config = dict(
    train_examples=97500,
    vocab_size=28,
    encoder_norm='batchnorm',
    text_encoder_layers=7,
    text_encoder_norm='layernorm',
    text_encoder_norm_position='pre',
    text_encoder_head_dim=64,
    text_encoder_inner_norm=False,
    lr=0.0021,
    precondition_frequency=10,
    cautious_weight_decay=True,
    epochs=5.0,
    weight_decay=0.1,
)
Rows from block 12 of the image encoder of a small contrastive image-text model, named by matrix and row number. Rows with one number belong to one channel. Each number is 128 + 32 x the weight over its row's rms, rounded and kept within 0 to 255. All counts start at 0. Numbers have three digits each.
Before each channel's rows are labels from the 100 images, of 14976, where the channel reaches its highest value: "peak at" is the part of the image that holds the peak. Only what is clearly more common there than usual is listed. The data: rosettes with rotational symmetry. In brackets: how many of the 100.
# convs1: 3x3 conv (encoder.blocks.12.convs.1.weight, 128x128x3x3, each kernel summed), inputs 0-127
# convs2: expand pointwise conv (encoder.blocks.12.convs.2.weight, 512x128x1x1, transposed), outputs 0-127

peak at: top centre (63)
convs1.103:095092114127091125177071110090137131154084070155146133120148183121148168156110161158095174085168101075115097110145148112130130118125126134129099122133172109165139134115117114090148078154112132115131136159101125168105129216171140184181119167165078135158131116104123137134180172044139091213115115083218145118101145141136098121068156174184109139117114178162136165117142136173104126107090
convs2.103:085116140161098119121121134192118138156160079139106150157128170130149120067159068149149116133110183111108105202119134140132100161145132122099088055151139173157180146145152137086107132074150088086157167134127141107083142207078125108126153072157163132163101099111157110136082173153147133137139114145118149089152105137162146174089128119139095143130184143127134136130101142143147120083170

peak at: top centre (45)
convs1.0:130101141158113113095134134166096111114185138165095122181056062146102184134113172110134100145146181123163099121166128103077115122104129125096145151099171091102152103168134110161071119136134127075118176136129165147139166105135134093134068102106138138122064045117137115161180117099078113168106159107123192128128149166107162111163066145125170104128140187164112030130099135086147139175146
convs2.0:159134139161178139110146111140136151106154204170198074136108115092120126076202109085102126157132101139185142163104076065146161114181146189087173123115131106131173165107173153140169126072188088150150116156140131157057073142203147100119105194168153106108145108135135110133074114094098104096165108129089157091173103137127180170112166152127095128111127120144145193079100091119161143131148

peak at: centre (86)
convs1.64:058129130147116097099120152176101156086075119126155113102148178089127087118177172118148074147127095133194149058120099146218133142099188142091129141150111123114190092103128143116147068107126128153109164151167149176140123149171068158107085108107140110113156127067120111124145153150116128146125088142083129155093116070200156130128153141125083065110136143165095104143039139111101141134099
convs2.64:121130179127123132109175128107181149086099129178108122153136077108106088114147107153146119146104130150122191118169107087051188124093146141124063129112094130142110161157128130117129200148105097074073097142141095115121141107143093140106115140144143118135088174080103144114138176106092142199131136106106142068154163125117103122164076147098125140131113100150179178067102110086113153109118

peak at: centre (50); middle right (30)
convs1.56:061140130119119130103184168119121115140136129105151074162120126083164109182134147111172129194091162111078106116175119165122094145125169141162115198146123124078138085110156127147136078170130144106110066108144226202165091174160136117179082109139139142153147145123088134139143065122155105124174191089106099174128112120142069100106162145122108168104085103114130163139191115133135164161129
convs2.56:108181114131129060100149130149125188062200170142088121132168108125120141055195157073126154170148121169093162187122126146154142091156187162081081075124184117100109144163158090131124158156133125145093149074123099160174122132096157113123106085134177212095156129153145113122122194132171127114121136180143125136135141168157131105099130132095155095141100132160111110150091099108163128139125

peak at: top centre (74)
convs1.31:101135099131114085111138142102091166165187165097115108172134140089129182153111103150136146121106118123183141105084089062099155173150060149118152067073108138148085138086053111114070086142086171081116125128145113126107203149099128126078119160127087130098124110163215147163143127106144149121137158086166142166079111147119114162139094142110142093169160107116164202163140114131149103070115
convs2.31:161091143055145098126104135163138159126158148129104083106128151118125139158111098167110162138060166117161105123178133069116162107147136114035138122120097077159162113064111138122125150080117126139140159158115105147132127096098141103120103189137124143177114115138120118118111101119159137068178088083084152172102104160164121168103144129117114118133079140097138131134115138159181155117129

peak at: centre (63)
convs1.93:137130160096136160168120126120130173149119122083105188132153205174158051120146121151123200118124164126118143106084101128068168142064133110167152119177088124143126150091161170131127121108136152155133079103114224158108162149116160154121113106158101108157136061114158159056118064147181121122094177138085155134152108107134044115142103105124075135119136113128118113174178172138137148139104
convs2.93:155126152134146089170167116092172139117187069121092089144123171176128091103127110143126159155166170148115117115123157179121174151088140117154118128143065085075164146074110125208099143117046139152127180146171138110128157138156122126160130144157133139159141105143128132143133107111111167113149128165076123134118113112120120184128171192122167142112107151117101139150115144088177035099111

peak at: top centre (63)
convs1.33:129134112108181105111071122139180075170098148130078136149105133161160107102080124125151150138171149106161063166151125154147150202109134127106149099165110128108162141134138080100143103169087160210083128158170106080136108101173139096150107103119106124068096069096179133162188163125204087141110085171136097122127141214136114138159101112157092087132175110126114146174114102158161144122109
convs2.33:151160127151196141136099119138168103165092130118165144119187168119115123132147164055144162138149135137144153163156156100147095174102057100074111140136127180121172124097099193142060159099133151099050154111117093077077088102147084185136206148091136099129086164121138114171099165162107151151181146152162183084087115133154142096138127208100147118121130114106166140141120176066110120076125

peak at: centre (56)
convs1.21:127146073169140222082139130133160119139163081124068118154167091150178121100114152152190112099077110160147181116077161140109126149143096142140144081110112156116126126178073095160067128129177144161162125158126122129175159159160169147129128105164144072104172059135159097118133123135098131128149123143125105180133091161091109090120103082152083102153166149118128159118097059132094119219150
convs2.21:164136187091130177113136101088202114133145078160116158085136123082132095148082094134171077125155062123187078146139131098077127173152120140133144118138119172142125137198145142125088147198120164134124138152138147112093151070168112174096157113152125124126112110080122133132131154118103124129149126089117086139118222148075135105147145109126140136108142164082099150066160121128130163122116

peak at: centre (72)
convs1.22:120122137190105137145092144123094068100078123098191114133100108131117131100143104133171157146113139065078138080136103172082161142084131144094155142141141178110149170106131088166166077086149149174142149093138180116161094115194123140165121165137079180153111128088214123128137135143184164128163099108190158149192146072137092108089140089112122147182181139122105143155125167099108171124158
convs2.22:155172157129154142112138076190169141128170123126084119129149121145136133128191139111111075133116129225084142150125105131145212114105161171125119101091090140114101140114103119181178145126192130097123078100110142132137079122139102141115120113142104128171129113140172079131158177105115172124136157133157107102125094137157160129152153141136122124148057077116112181130150135093113087161066